From a checkpoint of a small contrastive image-text model: encoder activation silu, 17.6 epochs.
Rows from block 2 of the image encoder of a small contrastive image-text model, named by matrix and row number. Rows with one number belong to one channel. Each number is 50 + 10 x the weight over its row's rms, rounded and kept within 0 to 99. All counts start at 0. After the name is the row's rms in percent of the matrix's.
Before each channel's rows are labels from the 100 images, of 14848, where the channel reaches its highest value: "lies over" is the class under the peak. Only what is clearly more common there than usual is listed. The data: seven-segment displays showing three digits.
# p10: first pointwise conv (encoder.blocks.2.p1.0.weight, 160x160x1x1), inputs 0-79
# p20: second pointwise conv (encoder.blocks.2.p2.0.weight, 160x160x1x1, transposed), outputs 0-79

lies over: lit segment
p10.112 101:54 60 43 37 54 55 57 48 48 31 54 64 58 38 49 52 55 49 53 40 58 47 44 84 56 43 32 62 47 52 43 42 58 38 57 35 51 57 47 41 52 48 52 46 46 36 49 29 49 46 50 52 51 49 53 48 68 53 44 63 40 53 47 42 31 47 36 48 56 47 60 58 41 60 38 33 37 53 36 51
p20.112 114:42 57 57 47 34 47 64 57 46 48 33 36 57 58 50 59 56 56 58 48 52 44 46 45 37 46 59 48 45 34 49 47 34 36 57 52 39 59 61 49 62 41 58 57 56 56 56 38 28 75 59 61 38 52 46 52 41 46 51 43 49 62 56 61 35 60 52 57 46 52 68 51 51 62 59 57 34 44 45 37

lies over: screen
p10.34 114:39 54 25 44 40 36 54 53 40 46 45 46 42 55 36 62 38 56 38 67 43 45 44 38 54 50 43 45 46 42 56 56 41 45 53 41 52 48 60 48 29 48 38 37 55 52 52 45 48 48 50 45 51 39 68 63 53 37 46 60 58 48 59 37 47 60 58 40 53 50 88 51 69 49 48 56 58 55 52 39
p20.34 094:40 37 43 69 40 34 51 54 51 39 46 37 43 41 43 52 51 58 58 46 46 56 44 63 52 56 41 58 57 34 56 51 61 37 40 58 44 48 63 62 51 45 51 46 37 58 47 46 54 40 48 60 56 37 70 55 48 58 30 52 56 42 53 61 45 53 48 44 53 44 57 44 55 55 58 58 62 45 48 47

lies over: lit segment
p10.0 109:40 40 45 41 39 35 52 41 38 53 60 41 46 43 45 46 77 38 46 49 69 67 36 46 47 56 49 34 37 59 36 34 41 55 53 42 50 53 43 42 43 47 30 45 46 50 57 32 57 36 51 50 72 63 51 59 26 36 54 32 58 34 46 38 46 42 46 42 70 58 48 36 34 49 51 45 58 62 47 52
p20.0 116:54 45 41 56 49 36 47 36 56 46 54 48 57 64 42 65 55 39 62 50 46 54 42 51 49 37 50 65 44 45 51 74 58 56 64 49 39 64 53 56 44 45 44 44 58 47 58 44 47 55 51 77 59 56 52 51 49 54 57 57 52 50 39 60 47 59 52 58 40 44 50 56 44 45 52 47 47 49 43 49

lies over: lit segment
p10.21 095:51 44 37 48 44 32 44 49 72 51 60 51 50 46 50 31 48 34 42 35 45 32 58 66 46 64 35 49 58 48 44 45 57 61 53 40 56 47 51 50 54 41 52 56 42 30 52 67 40 64 31 45 47 54 57 56 66 46 66 36 35 45 50 54 50 36 54 41 52 53 45 41 43 43 40 57 44 56 50 47
p20.21 093:53 41 56 44 54 55 51 62 53 48 49 55 42 49 45 50 62 54 50 37 57 50 52 54 58 52 50 41 46 56 30 69 37 48 49 37 57 48 41 54 45 64 34 53 55 35 48 53 46 48 62 47 40 48 40 47 38 43 64 59 60 40 46 52 47 67 37 41 57 54 51 54 37 54 59 32 42 51 62 57

lies over: screen
p10.37 086:66 55 60 40 66 56 43 47 60 43 40 44 51 47 59 62 51 39 51 49 51 58 42 44 41 32 56 60 44 42 48 50 38 50 30 32 52 60 43 41 49 52 54 52 39 45 46 46 54 50 48 46 38 57 50 45 57 65 38 55 55 61 45 43 42 49 56 40 59 47 43 60 30 41 32 54 63 49 29 47
p20.37 100:51 47 45 59 61 52 51 61 54 45 37 35 49 62 49 47 55 48 34 40 62 56 53 52 47 50 56 48 71 41 48 42 53 43 49 60 52 47 45 49 64 43 57 51 36 64 46 40 51 52 46 54 42 50 47 56 35 50 51 52 53 46 59 60 34 53 19 54 37 43 61 46 59 46 51 74 42 47 24 52

lies over: lit segment
p10.90 096:59 57 43 50 67 44 44 52 50 45 52 48 58 37 37 44 36 42 52 68 44 51 44 40 69 46 37 26 52 44 53 67 66 63 47 43 42 44 43 53 50 60 43 44 69 37 56 44 48 61 45 56 49 67 43 65 64 41 57 69 51 45 61 61 32 61 53 51 46 49 38 48 37 42 43 44 37 44 60 43
p20.90 099:65 33 49 63 64 52 59 51 51 49 50 42 37 62 54 25 53 51 43 47 54 53 58 50 48 57 48 61 45 51 41 51 57 56 60 50 58 38 25 58 34 54 61 51 51 48 46 63 52 58 42 40 27 38 36 45 41 42 61 33 58 47 56 36 60 52 39 66 55 29 62 55 63 54 49 46 39 68 63 29

lies over: lit segment
p10.111 096:65 51 38 46 51 57 47 70 48 65 68 40 52 36 60 56 48 51 35 68 59 48 22 51 54 61 47 46 60 55 47 50 33 49 48 42 36 29 37 44 61 67 60 48 51 59 56 55 48 44 49 66 59 66 47 55 43 47 46 74 63 55 53 50 43 60 53 49 43 45 48 67 48 51 44 42 52 42 48 48
p20.111 092:55 52 56 53 51 46 70 35 46 55 59 45 53 59 51 59 40 51 52 30 55 32 57 38 55 45 56 50 54 54 34 34 59 53 39 57 52 44 58 53 33 68 44 51 54 53 45 63 60 44 36 39 44 44 60 53 33 60 49 50 39 61 51 36 40 47 43 57 58 45 52 45 53 37 52 53 55 65 41 44

lies over: lit segment
p10.42 096:50 58 54 37 49 44 48 50 45 37 43 71 64 66 48 32 37 47 43 53 56 62 53 62 73 45 42 56 37 47 60 50 43 52 48 59 53 52 44 55 46 51 51 50 38 43 54 52 60 71 54 57 56 49 38 50 49 53 64 40 33 54 64 56 58 57 52 84 53 50 62 48 52 75 63 33 50 35 51 51
p20.42 087:66 57 54 62 62 59 41 60 55 48 53 49 63 55 38 30 41 42 60 52 47 37 65 56 57 53 44 49 50 37 66 54 41 43 47 54 61 49 28 57 48 45 79 56 57 61 41 44 67 65 52 45 37 40 43 49 64 50 52 48 53 43 70 60 49 57 45 50 53 56 54 44 47 54 60 55 64 61 60 48

lies over: lit segment
p10.152 088:44 56 51 49 46 59 46 43 54 43 28 47 54 49 48 67 43 47 50 61 41 47 39 40 34 33 48 48 60 63 35 52 61 49 69 41 44 45 52 45 56 59 44 39 57 56 57 50 42 41 75 55 39 49 39 64 40 49 49 47 53 47 46 40 52 44 64 47 60 53 52 58 48 40 69 31 55 48 69 43
p20.152 087:53 47 42 56 56 45 67 37 28 50 61 53 46 40 38 44 53 48 50 55 52 72 37 59 52 17 54 42 57 58 63 50 47 60 52 72 62 42 59 54 69 50 46 49 49 37 53 50 44 45 56 48 52 41 45 61 41 33 48 63 55 66 55 42 45 53 39 33 57 53 38 40 55 44 41 65 54 43 50 42

lies over: lit segment
p10.25 091:55 67 55 38 56 41 42 47 55 37 49 59 49 46 39 39 37 30 45 52 47 51 58 56 40 48 38 52 58 50 53 43 41 51 37 48 40 52 49 63 42 67 52 52 44 35 78 47 41 76 55 61 53 71 41 69 53 45 58 42 47 48 58 47 24 55 67 52 50 60 58 52 71 33 66 40 46 29 37 27
p20.25 099:52 43 44 66 59 46 44 55 55 47 53 54 50 61 46 29 51 41 62 70 45 53 67 57 64 37 31 62 36 34 53 57 51 57 57 44 56 61 34 64 57 53 50 63 46 50 54 57 53 57 58 62 53 46 46 37 56 52 44 61 49 35 52 52 59 46 55 60 60 49 53 60 49 69 60 52 45 34 62 56

lies over: screen
p10.147 087:66 60 61 61 43 51 45 33 51 48 39 57 55 45 43 54 59 41 49 68 46 37 39 47 46 55 47 67 46 40 42 50 36 46 58 35 61 71 24 34 39 43 47 38 46 44 49 62 41 48 66 43 48 45 42 37 47 54 45 35 45 52 61 46 35 47 53 58 50 43 42 32 47 64 41 42 39 43 38 52
p20.147 107:52 53 55 49 36 53 72 53 49 55 37 46 54 48 56 47 59 58 46 32 40 42 43 58 47 46 46 51 59 19 42 34 41 50 56 45 44 54 54 39 39 55 61 73 38 65 43 53 49 44 50 53 52 53 51 39 52 40 56 51 32 37 70 45 49 56 51 66 47 58 51 42 64 48 44 60 60 48 40 38

lies over: screen
p10.64 102:50 53 52 49 55 48 55 48 43 35 44 57 41 56 63 42 36 40 50 44 56 54 65 54 51 39 47 44 51 50 56 34 42 50 69 35 46 50 56 50 56 62 43 57 37 55 40 48 44 37 59 58 39 43 36 34 49 50 66 38 52 55 50 38 43 42 44 66 32 49 36 50 40 54 48 49 32 48 34 63
p20.64 099:50 60 43 54 61 38 68 58 46 58 67 52 54 49 48 37 36 57 60 44 65 54 44 54 21 42 58 32 56 48 40 51 61 53 63 50 54 55 51 60 44 30 33 63 49 64 52 53 46 62 48 47 47 52 48 49 47 70 20 51 26 47 61 48 64 53 39 68 54 47 54 57 48 54 49 37 54 49 46 43

lies over: lit segment
p10.103 090:81 63 50 51 73 65 41 49 42 58 41 58 41 43 42 38 34 58 49 51 62 63 55 57 43 52 29 54 57 46 38 55 72 44 48 48 47 57 49 46 59 42 38 48 59 53 81 49 50 51 50 50 57 67 51 57 47 50 50 44 49 55 55 45 44 43 55 38 55 53 72 75 46 57 55 45 34 28 48 52
p20.103 081:43 52 39 56 54 38 61 58 43 62 43 42 50 55 40 67 32 51 51 33 55 37 54 55 53 44 55 48 70 41 56 43 54 42 51 74 46 58 43 51 38 32 59 45 40 61 55 47 65 51 66 41 43 39 53 54 41 41 47 50 44 41 49 63 55 52 54 60 40 57 54 61 50 50 45 69 49 53 50 43

lies over: lit segment
p10.52 098:60 58 45 53 52 44 51 43 44 35 60 59 63 50 34 64 55 46 50 56 57 65 42 50 54 35 38 37 62 43 62 46 48 57 42 46 52 55 56 43 49 54 51 54 42 57 47 30 53 59 46 44 73 62 27 49 44 36 44 78 42 57 65 56 48 45 47 54 71 35 33 59 40 47 42 38 33 43 49 47
p20.52 097:51 42 46 57 51 54 42 56 71 47 52 50 57 69 46 38 49 41 67 77 67 51 57 46 56 32 53 54 39 52 40 55 45 49 71 52 40 66 43 48 43 43 53 46 61 47 49 48 52 56 73 54 41 56 38 43 53 46 50 69 55 53 55 50 50 50 54 43 45 55 69 53 41 79 50 40 43 42 62 54

lies over: lit segment
p10.100 098:47 41 41 47 49 44 39 46 48 43 30 64 49 50 32 47 51 59 51 52 43 51 58 44 36 42 67 56 53 48 28 51 60 48 72 37 34 51 72 42 63 53 41 39 31 62 41 60 53 53 62 50 46 45 70 65 35 48 46 41 43 45 41 44 36 47 45 33 45 50 73 54 59 39 63 63 46 46 43 47
p20.100 085:56 41 40 44 64 53 52 57 56 34 48 68 42 47 48 32 46 59 38 45 64 39 48 54 55 49 49 53 60 46 48 47 40 65 44 39 62 59 43 57 43 63 51 71 48 45 40 42 46 58 49 46 53 47 52 52 48 62 58 49 41 55 53 44 41 58 38 68 52 72 54 38 59 46 55 65 54 50 35 38

lies over: screen
p10.156 107:49 34 57 77 41 52 40 41 61 47 56 49 44 68 43 43 52 58 46 45 54 41 58 45 31 47 72 39 44 42 52 44 45 45 74 70 58 45 38 67 41 52 54 62 41 49 47 44 45 41 59 49 41 42 59 66 75 43 45 41 52 61 65 40 34 34 48 47 53 43 56 43 39 61 60 43 37 59 56 52
p20.156 100:27 54 40 60 49 60 39 44 48 51 63 51 47 47 70 44 39 46 79 46 49 42 40 57 51 39 58 35 51 37 49 32 56 56 57 42 44 78 53 35 45 62 49 47 57 58 48 63 49 40 77 36 38 31 58 41 34 45 46 41 42 69 59 70 44 45 46 50 41 46 66 52 57 48 44 49 49 46 42 52